Weights of a small CTC audio transcriber.
Model: 13.4M parameters, arch conformer, num experts 16, layers 14.
Training: adamw at rate 0.0024, 6500 steps, batches of 64.
Data: trained on Morse code for random letters and digits, with fading, noise and interfering tones, 26041 training examples, 16.0 epochs.
Rows from block 10, named by matrix and row number. Each number is 500 + 50 x the weight over its row's rms, rounded and kept within 0 to 999. All counts start at 0. Numbers have three digits each. After the name is the row's rms in percent of the matrix's.
# fc2: second MLP down (model.blocks.10.mlp.fc2.weight, 160x640), inputs 384-511
fc2.28 117:485569560497495513479532550541555466430520591512426531528453565522535492533492560559531529532519572484548586436503436520559553541505531563621505516443536596500544544512523539449587542484556490512543471548535550514488536523479565555580547588534555562563540496577545543530524510562539556468518523532500539534579606534540539611510534486400562581492547525561575501559555545510528541543555
fc2.29 093:495528425487478480649529514446480393469493537518500493492403434499457504507449438523407493440484511466455454532481502520436432488524526417428456489444496473473498545483495476566497494611494448389482508396455445521478412514561449423558495473486454453459555424409408490465566470460552465463432466468454494455434473438428525492375483419496492556552478455493412473441441481447451491504490
fc2.30 084:524522530516522482655431599504519567573521416488655447527550540478557578575558557527487448525549493513437518451535531528559539505519550492497553508546515570495548489518503581491558565499497422534497562567500488491506580444536542542478542499500597509516455555458504517503552587541443557538505508508492460515507523526525491599529539552582504548428519491618576498542462578606498560521567
fc2.31 091:436436403462519462585474491488477534436396402507387444449460469503427476457471516529476487454446450465476526588441460532480482479477543421324460477456521609494463336501553465535494473512525535484476508557542486438540435476462468443456408421503461485475494450567472453502400485451492463522433545482469604414426453458519486504506480457466418505527448498407433497551452495508440456502385
fc2.32 113:483547570556507554424449542497499466512578408471499523523508566508500552537542529563521520533586473571360497528509508542514509579485515554491543496603500535551535561489452515582514643481532488537521531537524498520501563520520576540540527523513416559502450455542509570526527510532532532517571505532500489525567614515545566532487525539365485568508503489529517565584574509433530549508623
fc2.33 086:546607494500472453481500523483504500375451425471448503474547486519553634478521494467492533482554419482455516498439476519421499484551442500451538455499557479450497368550453483381428562521528529494445532459541499444512511554515454446508467469534585521464420482511493506536471576474443501552582462495542466503528469503543432497545498515461443555482472451560490487507500495508480425493307
fc2.34 116:537539610522540524493544427560493526435501553567523547543570541499570553607561564506536523496502541550570545524462503528533558571538485525465582501494534554418557467517518517482573551533544475553505513542583524563660521509558547545518514548533550552523491489530601501536519503543554508522567505532521615525541503525545505548537554560573572552467489483593582494596507564510562559530413
fc2.35 117:487524570570487529570475529534591520418596485520489569528590527523551543540518586515525541535484495539573532449460476541528523497482485553461510535506519573545486488499505574480500539591509538548552508557546507538535501477525536554531521537516474551547568551700513533497552500536524478560502505547524550516522591559519559546583523571565611516569595490570547508557542523467554517530554
fc2.36 105:541505474559543511553504561513536581619518576573523562545533530524520509542550546535521523528556547540556571574572565499531561508522541520438536557482510565548541566522614506590556517554558531542579591488554558592573516545529507512574545523519550536527597490568505513596582510543525555539489604551497606521472534543540530561491530536494607524628553556463511579494471501509511490515380
fc2.37 086:513574524455490488463510389488463374516431630484477557499552518513483318442429453517483530505514419522412477551477438524488578564549325483451567605539555574410559398523515511519565541637480527504548493479496562524451428534547468490613462515459593475449540445465497406463437462534459531492519478473487631472461481451477438504487471477513441587512474472565508405510500560432480478478431
fc2.38 129:480444436453479476440531392439475480466523448506502513457419457440431462405534424496448441484541518469539518584522463442471457480482451472534439474462448424503456429483468428521456394454454484424458457455452474453518441478500425453502464486444487449460420420462457487468469465454484415465483451480467443472431399481454579438418433467493374445468446467428450465456488458510473469491478
fc2.39 087:499545478487504527419475591509521484618573516544570541495527488518463557512579492497496441556593537518588545667554491510481469483513389520302515478472460466490609510469518496497496534390478501525496497495426533630592475490575474538403487474491488463529535484452469528535496497508509446515533513564491582487466462545446518686440567520620598502400480526417509549486503494726513496521336
fc2.40 090:511530476471504462677456512459470470545455457405534495485469453503486499464416458507448460453445499473508425367453526500458491455460561456659429483526495440503380463500436492419442448406430428474497486453420425439332518452499498480546458482452530467440509495517476469438541489473447507437451427417414506470487388487481423468551482441470499455559486482462439517394490560495427468447482
fc2.41 097:533476466475469514474622561472445509498531595481507429454595515477491580534480420457474484519594428468538466603471593612466463490501450482389553449511494383465542527455520554571520517588455460530468524492513511553382561541472469476414501505503489475503565545447440485526665542479468486531538522531514424452507460485458492572487550506611493553456525524479523488424428473475500478504464
fc2.42 100:443527450468525478636575506494525541451467514426509532474443497541503554513435516540423462476416466475440439531510502576525471482480572451459514443470502531587517419461434467474417399606495460534513482461497463462339441510561494491481502493473508520504617425531431480455526492445440520504470441510533356469519495482511456460559518461400521465577501468572473453471499523362475481469579
fc2.43 098:508510530549537493635534532563552497434522662513548508538441542542533526556486561529511416568542531522631536486506478558514603526484539549571485512509522620515517485503526542445539566573566452556498516532505492502509491491562539553477469522513563539540522592550520524528559513558533526512549524514528499565538499552520465609678524534505562455509581493657553527521485515477546506537628
fc2.44 092:532570567504497528474583516511488564477586507625477471439650531502436515525568491486508507516627538528470560654499504538509524494512483535376570566481547519487573498505515561417503554553530520555527519530520468549459509560704491500537457492551587521499491511476483473500437538508581530551561518566521618489539494504522490612335492495421500557484485509417485486473563493510514484512362
fc2.45 101:514517497503530482447491533517563608457496478574504532560530566517510565552526517506512455542530494557527538522576597457527510500544480527337614544513532521482549509548591563472574529668479405553541530547517538530598582491510547509450542501505441554494490442495509565518550492526468565527566552512482428504525497522547538543412570490618547577439560494597573528512481501434499562533338
fc2.46 107:515570508529502470465501576460501474550503522493482498465579451507500580518524524498502579493613477575491519750500481560518453522500494494624434503490524538529538471453604482500543479439472526488479487572495508631473535581582531503439559515499439476541500523649480528526644559520585467508522529536510644484507472530520584634474578530494556545634525537479462595566493548565491489474498
fc2.47 087:523518567551443508539509447513508506567510527454587556555503525485434517502567477466511440540504575585513493428550533485522522532534555559578499480547530512580530607538498441468509446509528547527493535479484523504525488544407502498469553536481464523525555441400533520541458570517463498527520503489552443537502508529508655458494521526546548511394538488498503505508523481521488538515690
fc2.48 118:444439444423552490569487410474485397364428484388442486475386467468461428489398470448454447474422403407426462503436406388471510464436461464443424438416449474475436419459465464425505402520447472432450484483444484358482466471447424460530464498496508484487454433504502446458450456469456468462446464447478442484439450477488476509501476443439467488445499466546491463567439531464443491459433
fc2.49 087:499460495449531538468571500533451476583511506424519569554467541473460475532499454529481486487552555450395447408484483583475507507506480482569563498558454514620587508498479519541528474607496475481517518455484513397387472548494523488546501512524575541450494495362557461446440480434509494555580520543534459547542571478395445336508482439461474528468451496526517477500561486425516572503584
fc2.50 085:480478474431518446647468502551449533269467445484403482492418500461520524513420465462489512484510479540459481333478477583415542485506437520488421495464514564503442382465474534469461390564448447517498491517565532544457577454477549493432457503496587518494558497557422492497472478488542549523447490471462415505485488477487406447568474486424544450472509427501560480561461447424438485497470
fc2.51 099:580526547463534496616509466548519572352486511599483531533648557510572571431505519525566569517477530431561559468429466560533504530487515537454507475447566531536484530551549450566500535529538641536564551567483612519554553475519534544536517534513488468551563536656527489543507514518582488527488576496489457533509449515576593533459525539409540509583523515482564541552575516477537518506480
fc2.52 097:496530563490519559401544503521496516476477451583537477545430528477473610482592503490536514536437552506469555364533552389522454551506568523432514427509525489576547599551469496525460494363497460509486541533511524412416558409457442517497511541475395471505420503509547564509579509533396542474436516521540399490501534552528542408488482570486489327347489490544547590467524490410492537488585
fc2.53 096:455446514533453448414585494511450487359468416452391510494575512434414510522522501577457450449565388507526488548536489575499399506465394517364548428437525420523488377494450528622558488629553439497456467517511512489532485476549477492464461481490461463488493502494467468496480476475428494491527435483463462490472475483490501475460493474606495481563531457450517435484499496527481495466440
fc2.54 095:488524424488433493554478615475443537536466482492554461430572447481484451447454514494412472485479521507432452372505522477436482478521486464404562495509544509461450578469515447560507602552532398433513498471444408479442462486580469444530490449516545491490472451488480425422383548470439513483437469473486627446462528456458493517381442501408504514399479448387432456442471394504463422455496
fc2.55 090:440491466409547547512541554522495361602520517442560490502369477470412608594476460458520515510526424446368464496481552534461484487466541540481523515574496421546449447443459431428518431462455471493487538463496540467361485553452482502461534496516403493474467472419542526498465464458529569498465518495415396529507543560454452447434483438435494505510503556499444498472525495452550515508612
fc2.56 103:475449557411531523444544483544555529554562482499555576550519545530390562514568436509514504568588466465577538740500559441488494564464485553385521508551459490517494474488483552486553512554567479554478590512504564511669485552519506539480540524508509502480442569523530482588510477477563508548555489525504471537491474546493536673459528459636493529600538565540547573543488500659547485534396
fc2.57 092:505515528505583530525552520524525421529549483485563513499425535536491577544456536428528556534453434477389482419405449549479549513475599530431518530540483508557451466513516493476489559615483493476520513482540494568404549572551531535532557471508448562472483579424575580532513461481510560569534520533479410557523506571475507448595573458467463525514574544599501502521493450445529547528709
fc2.58 100:531504484586519496445535619575574522678496501518572473494545524558437516568578471533538509559524528565499540686515548592554518491518521499409542531559519506473473574554567523508602558608516472538520509530514556538588539562510548513480578517521606560528530515511519506534547507523543521481506532560520638540468508507493526584515490532582506508717578565565527513476460480627521534506443
fc2.59 107:534533575469490535496513519553574567510493535508441522530486574539592546521473542506577510503444547507588556432495459499542563597494546552562562534438516525535540459511491548515518516496496460496513526557614548451521552487507550550477495515495482542536556520583514515519488488541473543490419471544538486489541494541487488441573558483559536547495544478610566510545533560460493535519547
fc2.60 127:466460437461434536406500438497504437354483448458439473471415477433488425473465448458447490472515468523444461565435428459451455439503436439498486464446515435444430497535448437540442483562477454433428481455483469422538447489492430436565429441468491457471410466414439430464388495440437495463528449457466486454464463395483458445509448486534455501485452353505505433458479463479440462479526
fc2.61 094:462457460477512489669521514430434534516455475474549462466509469436421437466469483453488425472499463385473450487380558460511451485457466486285446450572470463505456526470437506531501439342547540411478519489427503486429499405474473474483503464469390461478536423456439454466544491491436446462453514432443425491446525463459540468455444478470505425479444523540479520451450467468492460495493
fc2.62 091:561526569530501492504527468502517454442464511532539493555579571493596480529503532518558514534503555547540557419544566429588549515555540542486548495487525621527522552532501497653579543455506491523530467527534532466569544478469515485560468530509435551551487569532542420504563571579553493525541498492500609542540527505502507600498522578494451468542517464421634561559514468570492514499537
fc2.63 079:470521491579497468420484546414495470558548515475564536513551446483390515498492534497464537493524403479556396599474497614489494459466479452533485475479484409573499491447556457723462531588470430498456498450479484469405501567570492483491483450506509439503462461453479491412405467413523452488465447499533456440463533484474524428410433506606483479497521474464450451484461395374506410506517
fc2.64 082:508487543582512523515547578502536558630522435550581541520582503502545503503566532481520427543519582567521560628593507451534533481481431567430571537543511424488562644499491536496562570508491540551517603510512564506589573483525527531435529536579576504517540538490528477540549503533506505560477516560503502488522465529511471649603549483601569548409534510522564509457522488634517585515409
fc2.65 112:491486488459410505441455510466429542424475471536452462465457459473470469443460383450479465438514515446408466476439480366472536480519464456333478432489495458402460522505468497390414505461433434462472442427453398443382481463507428488501456456476600500469413439514420399470470510467463485463443508480531483464468504478456439542442456468359413504393452464504470466409498441563460451422446
fc2.66 078:578405504534461498751355500494575570466481679484497476517432475522456543524499491439556492495416532538464515432487517415478496427443498528533492488467513561517521519480502520449502513434495498472507536507482439532436525439582513517374531491440429505537416496394509490493594535552433452484405471477482484465527475528493517502451515550557560551439514499506555532568443599534471529526575
fc2.67 094:436455466443505528482486499521486487579553478413504496544461488545406551492526467419470475535566453398514460517507488530428510482422475513484555500514438422451469415427471490388468489514456492529501522507500467511471471510475467508409507443517499508449428547420500492543451434481527484494466502526493392471448532551498351374558535457489457529428526546534506547509507408477522484475586
fc2.68 138:543523550514560495519548484526503525494547514530521527515536587519560547541512519513549556541549544519441548488515533597540563543537581547565544556528526551543539528517543521509556493525553560530529560548573556533449510580568564533540565552516457541548542496592540556545592496553507533545550590537520456556543594529517537533539593550513470592503503569528525539528529543538566533561498
fc2.69 090:545471494491440551409524378541569501491531529518564503501471471502526578466487551452537485558488528465509504395433536457543502490486594554501529500514527504416497610515482448469432488424477504469456509533521457410575549463410477498430484464487493456487431541332508505505523479472432469443466469474547413505478526542544511462470519515600530422433518484550570532527496492515523468518655
fc2.70 087:542584531581481558439560534558499508588569529346545524508563496506549548525531560536523535566588496562553504666472519580536554532506468539526510495526529518515479531474457551533488578376530478533526446526562460539499582545493529519496542536533667548518421552487486553530450483516472504547560531549550541508553515502520530635659508586482549493478515496594559484524536471593517524542643
fc2.71 090:499543395502515473608477479446476488555524519535463491436462486442491499462506457488471527418528502548533483597453500497454489488533402467421551516520518444459556451472505473579470559634574524458500489465418474543491397508512448433570457461504512499447536454371499471449495501474486529506481508504511515472481475444415507493430465436525507549510497447419427476391492521460503489479342
fc2.72 084:523475412492511458448511501472411474539489462482538417431398480405504474488448435427434474432546508491409480620338507549452460486452548470543499483449501487462419499478531450417468465545521482453424528480463527569415466526541433486527466493441466520428495499529465478438602553527516486480524452468413490519470507444479501594517445437453438472669479502518424485440497513486468431452422
fc2.73 080:533314597569490491617321481480540392446486491447438479486441498527424616527518539377560470531458399468492479423396434467489474500437570527526483422507454511475490465483456501526457503430454460560475507581510501484438596475462561495403542511497349497481410517450500549486458484510494485486463408482539421470517492515507502402583522542499447549369481531548522480565443488473544513510576
fc2.74 083:497524452469550478580612504499574470574527523542508518489459467496446436561442407518542550462477479469529493535530546644473465485493581494663505538521433509464525418505515470468491508602534501418534496483453461598502449499621535443565489468477522444435514493552490474451482478477513473514524502487461571496477526518489456426547530458477516517608540493446429507533462447505478455509540
fc2.75 080:458491511538461553462542609521519513435532519550412508528466559487411522514562500504451325529604555478521504611569471454555481490507528519480476453514499449607504589520582557455564524496445535475445520491453563428503455490571521547533535509517437496528513497546517464471426516560542492510479520461479367511525457483491482459471445458651460531501532601479518535472471483576555489518351
fc2.76 094:424470546511491531452543518533518528577506507493543545540579569518524554561581511554515508539488440543576518475565484609539469537425398537397582455545487469520547433446518593532635538638616454551518521579528563458582528547406553507513533538502576537503511531593532536552531491555591522523547473494448522533501546538515535516601496516565550511541469541559529549583504609472547505528414
fc2.77 088:532436534554501475305476510460520526578444561531446481486583502448496503471513495477525482509511484506459541492476477525454466469546530460348550410448531509410574571463506569508530559544475393515440412589457499469488524502484560470431465516568552421568459481444495448454566509494426440491393480467546435498458430464514518597487499530700446557367475481385516472533474497510486522490435
fc2.78 090:492498541431480487519493481450457550365536489589409431463477481471542487494495434441473467435462408502542460425439449408473465442470455462324548510492503430457486420475444541452526453491477473482480515499500483541498502484516490476387489441516543481496537409490500449467530549462605504496473457497447560470452459509477401522444442453681594580417476529480478469465440535488493476465281
fc2.79 102:559453586530508523347458554551493477516509584484500520544530545491563477495507465543564517524562515496501536478512448542553554575507438544494569509514531480500537618555493570460559544543510524509533543512485581535438542485476535539503548560534506537518551529543584496552526509563513539515513526524467486520580556536521510562620545483503503589467530542529558515510515545536526549550345
fc2.80 110:490421453478432513470521457483455460459463455464518490502507444468459554469496476436458476474542444507417473562523601440447432451513452469495413438497491458514441534490492419542441444440490479456469486456475458457504423493382423480500485483490495468454527514358456411460445492439415486457504427456465440471465453438462532473458478493499531433507521485446473447507471464471482471464722
fc2.81 093:525481509560527533597524543479560652443543539510531521521574525563469697528541533502548589518556517520503534358554553580531513499548621555519510580461517446507495564492565558563554537525540494577506541517625484567545509554507532540460532501533510485532521595457546560545572497543492561544511511534531474538526500563521522511610470576642550460647557564493477536498485487541530534501609
fc2.82 082:489506468488449566504503395528456554555530505467476510451622457492471480442508501486515490510461509568510531639443452448479477447528420494233537472542516404559538535515460392613494541548489506532473540532474530431409506566658447495527516490500589444484492483523511433544400494510480575559515428469478632452466475495523452646498475490538458459514478516525550463502471517548516461486498
fc2.83 078:500575470559511512691560608524551611444536499486515503496562483590436674508520505469544468545513537467516495471506461458521502530513566513439503536439515401562513624498493476397482414316485489572505487499504449512439475532538503544429532480498483500549518529416536543542520509540459493486451517494549470489530539559585495483532555525577434423397473517550523543518496486592546487499500
fc2.84 119:419403489418453475520399543448506472521450472485406467464513514491437376476467470469482398491436455451518476546457404357474441473461436478436485506485467488495490546450480508467461454574458430470475482445426443454421496400428496478453475459461439445482491434536458447455488469488450472436501480466489488448459466465445490365495467497465450378471482445511475436437454520458470482481394
fc2.85 096:458419442502538490409459462428511521427438494501402473449606431482539442458482509471473495478382456532496431467460412522471438472462450447409427437392480481452472507435432405585490522512513454418501439501517421420534452542568474456496489451497523498460498503542443408401441469417466479496505440470477504410440448490538462466576442478493539499532452453439480428568451496498461479446465
fc2.86 086:534532540533571531662543591515536531520570662545544500515436505503499524486556516582516533520555535512548509545534513590543539508530528505605494586509552437548550472530533532631496445629499582507504530513465500607490478569577533538545566527547506526529616546421509569567626519493538528594535546532536552505516481505480596429544522514416563558518579622493406520456510510497501505506517
fc2.87 079:585461568506463464613361533548550560548593456547522555541531528504477500516534445517554500516467568546589507509589560416502513459465567509663467530512505538489482596556506532464513591307482475485506479550467535469495522519365486533453527516450560484479572519450537507538474499505445491523418527482442538495498558506527499540635491539550412471536565517519532485474483533574501526485533
fc2.88 118:467433484452474464501481405473396453426489394426484435471398437474477499492451461437486444491464512395513471484453456586468414460440517466576394408476434469451452426454465498380423438440465500480467416460446429447491457432392516474428466479483424482489474450667457501490514495484485438490453497449453477473500484468468466469453505447421489428520420530497428508468478405472492504485476
fc2.89 089:543504485573486558353488497444504503551534543549564455476523505506581477509537500479516559464525567521558534518525562456494471522507381462528570548592507473487503552539425505549504533337489572561508517493487559569476489523535517529581477523556459529529474514540506452487518529535526535587603538485482562499551555490476521539604506525489534532593513473443518494521566578471492582501367
fc2.90 112:433502430461417503508513468477424457374464566477439467441458454459454456499448451476473530465513474485569449443496468505486464465483516444502494469491486427428453511528480481514459426383423478448440459456508426519441476493511461455533451419523589454486509489542462419460406470439458515435434398461537569429470448473469399528489480468543542416510511463477424440441427435503489466425561
fc2.91 086:461499492537515454316465418513452380395512497383490424443407507529581498548469525442474531473539492550486413460482359634477434500486415486499481495441507449468456438442398455477500528510493473482485450458482457538425487457529471475458476477501557506475437449413467468504532480447465476511506418526502477473482517433481453500454525494522473516379399428543452487469436390495486487503545
fc2.92 083:528528568575482516421476514500537584512579505477573465499527475518576565546517550503536481542528544576583537517564505492510551534503575512577522518499497477566531600558513517645533547413494484515506493552544501476553617512454493545504557530537462484527497520462576619598571498541532551509585536527504459534542561530514536503531523526660518483332533523568565524548496502523527517532662
fc2.93 095:479572528572442553406507406471462485477552459526490445395587528488484505535521545491484535458563557580410418662528548597498467457533423472474571432556542470443553490492482471548519487500600497502454509511541429601627460552526505473503505448520603500466472522442462473488312520461478559520573487513502614479508531474545522551388437488533473603449433424463521489535461521539514561479434
fc2.94 111:512414443475494463474405496452404484472434429408456450485449438500452476442441516404450494472476448433468418612483416496425517430472414466481466517468515412407391484501470497311439393424445494440452477476484479460446440468528441481457483463477565517532505459484472492477489502438430461439426479472467520448427456498447515479503450548498446439558460495528481470490410397469490514465541
fc2.95 121:487551530546544502514532500548528550608512564570550556524607520556526522576486569534531522526484486541478513633501519677525568523507490519459544569554527534501507479510532573483559516526553549532541534541553524581584442530616577521492531519562667543533588498528515503497517526498546514538528567510517615545510554525526534588505534525518578578546547565531522527525513531569543515551382
fc2.96 108:497543596569527524437498543536497557596529526469534548515482542549498543589505612525529525572516541515531514532555523620520524548522481518542541499537540529564540546548492580478573579549549497538555509509526545517523558539543530558466557526517475593558506488535515493545497502513533529522502494533540551570569564550538510565543573557522602571435549523577539514570548503531546552561461
fc2.97 103:448488461522462467551441518455529383529442426494486476507436489481460384394480457492422422476470458469449492582438496496464507475494380451473513483517483425504499485499442489521519495637473526433465520425401546435549320488518422432557498467473396436460499466511481489442459494466491435522474471447452475501449456463480484521464461423449464556544512503442444460520478545435509453458364
fc2.98 085:520555507513544549624645483511598491370438628514452447471508477451538519457468451454496466463474555559537509425544467403473472489546545455518469485456532532530500551558501447512441571515440478442506484539531517498583429440598515456586454478542321423481434501459475447464540534473490479524491431516526566472530498524558501424440414489528539439554506486437379505591509536507432534492391
fc2.99 095:457423415511504497557520606505476522517461484475461453471483471481414458498504458475517502470501477498449438518456519436451465429481459472424417475496459497474490544509498417476489508561438508456469485473475439537377467555514437461523475435449397463479547438422449502443450470482457461471538473466464394453442496458469477547391476474530401403418535481394409437441454432539470491473549
fc2.100 139:542529548529502520514572451557531510485528542536480550525539510525552545508511567532517568527541518516528564574457538618514572543494565546594506512530517591486520504528544535589532528474548549527559505559560519530594562513571550526518541529533548528516520538633526543537604510547541531545532528541546571545526551544546573652558517556498559562551565525491542557610551506555541509559553
fc2.101 101:484442465521527465421453459446503497383516452461482426418439467469479503502496507431497455468474466558598476556485465474453439412540491445357468431475499432450526538527422506575489496436517369538505471513520493512546504521588504463415453444492411455480467471398463475465436556447500503456533430488494557495436442453517429539458451475571479427472504450537507467521422486573476449482442
fc2.102 097:512490484480475521500550526528477584461503417400541484493515529466511523545577543452522418555524498465437508506503453414535470539502510535474523504547490457517530551505473488508472509414481429557485484511495483422215526512453485519463514512486512495546469486412580587533549495534447521557512524508524340529501522559524513478487526540478424396385514557546538501468490460487534525519597
fc2.103 105:517513514522508551469530456529504599525553529584551540475498519521567563550536534480543594527574579564555535532475506571514522520529533535628493508505554514545520550506550541628510567514565540529531488510520544537571542558566548526521561501551586540544522533470498517536482537514566558586558562559514529524497557536534451541518539540495537516554520511504590524537579505627552506526538
fc2.104 081:510532511547533542555541534511578392519537609497465581554502534552491450465497524544527464519534520526402530561506525504522587510540550562401558587611553529565563496587535482550571500727550515503509577562492542524445524548574538510571494547596468546575536529505541491478490508524500579539551556567486495509525484528496536490662526458498483602490575525594497493484511495507518493532583
fc2.105 073:439507510537570447286560456431420479306514502451363514450485529509611500542474482548466519459468526562417436455521469559490523507488523493461445497390494483499399547470464471472466536474551486489489442500517481607435439585526514491568477490493452525458509482489434558452491493478478500499563514490449521449480473498471414358575453475445547516518518446420444478487514469436466444540413
fc2.106 088:477522539419479471722536492542415476450464465423431494520389487463539530496452427578475396467542511425502501369532495547506474556474528496547503457482507474526516467488476560530544504576561391544571500539437522510418565435519519471468501523514435419481520459533513478462570487518500507482437484527446476475514446473442484574487523438370438502527459530542482460522480550503499516541437
fc2.107 111:514492563522590471525556544532525610658577561570561587560563545525492531584589527547526490553545535574586550486617591586510559513537551573456607576549551511590571573537544521552586603534550523539552484546508494534561529587532512525416555525515636544538573480396515489529538510489540544555582496556545553557516561500551493529511550484561527587460552569493557511534566540480525519530454
fc2.108 091:535496581530524494525471479429563548444544395626566455523611480489451415468569440502550526495484552472608571463459476336496505484469547517403478502480511455474560645501531523510433460492463541522513550540419448534520547442484462517493455519479365499501444511522538557529436545522441494487483491513518504502541492547510578487395572513494452513434523486476515567484523482531487471503458
fc2.109 082:495515508523578496516555569528516573541483481566532517536572514470474513462520518537527480509496493518356516585535515496513567540558551541469512564488490487523556526494527551424494490477446467525494523538599515481498499425598574495520546529493498498529443502562534580498503510499548529511432508519516610483437529601523550511513445535499399491410461526648519511610417497539441506471559
fc2.110 091:561503532515467434551506456465403612593493484544509465465660504417544462478519550588507444475502526506568533489569504448536413463572452461376448456479584611485512541512589543597527473536501514454471387513439443447545516397529500479488452544464531437505567486570501514504560542559441456460502539464532462470477471445578587490409541574517482490490458475467497457580420512564501496482384
fc2.111 096:495528461467494540493503417524485492489463544539483526487553560508585449464472516523512589477441503522549485373487522446556519550577455529591518485496536620518491488497502602510540590606466462491514511494536588443513493520416501473619501531524571512534530576492529549529536526526517526483617529501493589538513511493495469486600484511471538457637523486557512466559516589511543514509592
fc2.112 110:469474412458497511596551464443507544447473573562519454464520467456483532459464489494461523459539469503478458560464475582452460432490479411558463523415511460467470446447494418626436526565503550491459479454540477479528415469449477451541466453490451511455528508505422431448551476468415484507462466443496424429492479442458514442525417469424534441549469466495403529482508495453424408449711
fc2.113 091:465518459486471499421489514574449478555544324371567480501553537536512541484573475482483476489467494593492510590582496490438481537511530530497505545569485479590510506500411519508531524529560459566497478507536470492372465485477480565550528466449485482487395577408553571558364509477509533494577505530515441528545559528476479417474534549496524421432542485545489489415484455562501532567606
fc2.114 100:540453551533625498557458542537559571554498530542513541525485551512517561540472566505546502569480522434520545211594548489519541515528566513500486560568521610555495570537533535465514424481494487515557576567523482539516545460486550547433549548509499566534551463568497610501627509534506537498476551512514394545523581528516593457518496555560481507496531557530510485558524523416542543512630
fc2.115 103:484484538446504409565426437507439531534471511475551485446473454481540436473428495486433525420437473481515471512460477410466521475569457499512480557528511510459484445493464530568517482459504475478454471503475489424534444397456550469541440494460493466487474449535515508425497532454464530453534479409476662439456504476505479470423447549600493555555376489446489448554397471469436471495411
fc2.116 127:480531530573526517382523548542485523525518590508467536535476525530566503544493573562570531536471542554547531584540525587538554552522568546655504544548526535529491530523538535546551605499480541495572497541566523534491472582542551530515555532546543588540506533519506526549511502532600508511540503509539495533499601558570471535568534527496454538576535534484534513549549531579545511546480
fc2.117 105:517474529547545531458563564538514532393464623560469520515469583571607494589504494544526481521501496538484488440595466515517508551522574538408521521507531565558528504559561566448583530579509564559571520553541548511549537567554557538512546561515435534522581543623533530509586521557582518548484525530490516543552505530518492503635529492523541554596606544511537521514499564498548557525365
fc2.118 108:479462422451488471442508543501441513439434371477407435434512478467465504493454485519469476463493457484431471558574519491453474473511488448314461503443452396525490470459500476497487475493423371517480463506530457473481414479472426451433508467483475472496454450504466500480517539475512458446454506453471543435435477490464467519453474487432464390473471506475472450417445414507459491447394
fc2.119 097:447441478503498481467490512445475496523503361455467456449479508439519508564471517531452458446590466503472467561555486558461414415511406467412531436470459451418471453422480532595420444546521373508474447486461419504543438465405477470530464426483610454449462488490506465431395510459450490485533430499458426437454494446455529452411472489601505449444426454483475435444492470498464472462432
fc2.120 108:496621492553524574438559535504556460618556607547549511532510508530472500493487447517479563503587459599494514641562630597488521529569449500474581506551488520417551452504504521614530549652565474513494508505547496569594518574578519533488503485574550508470450507462546473480445515501537521568587521584495652506557494529500473612470475537623652577467559473533527510522579482532494508503546
fc2.121 098:522422566499541529561506467529493506548562472545587554569541533522358528473506461472483501513495380472399475502431591483510540510487460544570531576574472458560427481472555542467528467499554547545510553605489562539542470592437477517543553481535548468462538533322462548513528505496453518487547509470459488571563503543448575417408461450383449497484505589493477536526500545425579528508478
fc2.122 099:560461553560492532531489518517582561619555609554608523503547500513569483577561540547549541492481574572642481428653509501548537491501560558578566522546585519607523551572498555534527549434528553506534478546539496527507618593548578503522530552509573525527528543413557497503421542540535570543492491569546547478546563490533494371514481525546495437510476465517575534541551567480471551536557
fc2.123 104:499438478496490454438428424474445596454483470483493467482486477496505457486443466469488463499421418465455501502427481515469484494480419524423459491487469593409463576468514462490507581497448502501503502508425476484456493471423460483403463474515450421458461488461458474477502466478439440509443505450477382496480454451470434489342509456512450539366473486423458498461445391435506443449347
fc2.124 079:505478517555489525554406493491483445416477535434371450495447451447470526482498521552527412473451520568333527425485557415497487440529594496441431445491540436472485521597449490418476524422428397488466448534462467378458505489390496494490505499453506478517460445482463514478453510507453533449479481469491335479471489453533585538406536540418391522352497479532551489523495388458460452486505
fc2.125 145:473470407414447476531487490468491472538476499440492454454561433501449431456462458468476469467461454430484460473444500464451461455486409459421419483496487424492452482468482458531391477483450475438450490439470439502419464448469415461458457445480490459465511416531445431440440481453438483452425454486472500457430473480459504507525482472481505405570479442470450456489471450456439476464527
fc2.126 083:497563538596515533460414504485477611563519473512595627497482465513547679485546479536486470539623589579443503543489550449512478559496463460412546479497484417513500734472475545613548532463507413478535513484538465545511626524500485489495478485510358491479429537512536614518554495501553498552597476521516487436501506516472427507433560547590530562310473518559521608458527524541459479541490
fc2.127 085:500545448436551543628461395528599612515453553540467504526466531539479511462467494526561621524414514511328547541469503471539515491523491529416488464459491547485490556479554525507496585480522514490503526541571507464636516518519497531580508487518507549517479514458552511526642523519457467462487525475477676531513526535552484509511463534552534467581556513495479536605529614509508525517375
fc2.128 110:512543547518486524518578545559499480526559643455570561536441556510578540560481524544539480536567535517587524505529534563530506539522554550561555612533528562569508516556537546573529551553577488563562470498555533645454556464523518505529556556544458552522532516509530482526563511514549530559544526542527435538532573524533475451554529528577596544537568506603590522501597566510496496526469
fc2.129 101:454481471471427471506545464476394502500488475516544463450517447449415511477505461437495468494571520497565516492506511421488448452449467466473492474485487406393470515462480487516485461403431482505474496438476471468493511467555436473442434448478510421434463463463472461472511485458489459460476483483438553448476417446480439530525478470587490435424445454426431481409467478469503471465407
fc2.130 124:447464443465400462477492426497479490556448517501505429462527476482500477460440515528431442482425462422427486531488482445502457469547461442434470454460491445515455479521496511484443466458434478459484431480464421392486446455380415455493450450462565423543508420412451468465356515467422478463442459444516455476443468448440487353508463499459506406498444414464452442477485441438459451449541
fc2.131 125:492547496550517512455553550545550460601482539499549540537548516523547547548520527590509530508582523537517497581499604595562554521539542521600512530554500506529535453504548545602571619626597499529556504480562558515553469575598560541590520554517534549507609517582559506539472492517515525558529519549527547521559524521532514533597516465479542513578548505453510503523538544582530512527543
fc2.132 097:546506544488577552397518549525510526543539494540539517514519537534460585583529496489537549497543520509583529613499528634492515492527585513499518478564470544535533466525536504542559546567494550567533510540543515538533509527539556501466558531538496602466488536548504562548611478528539504514511517564516498524545469548564460480611530523481513502634541539577509548523500546504528567538501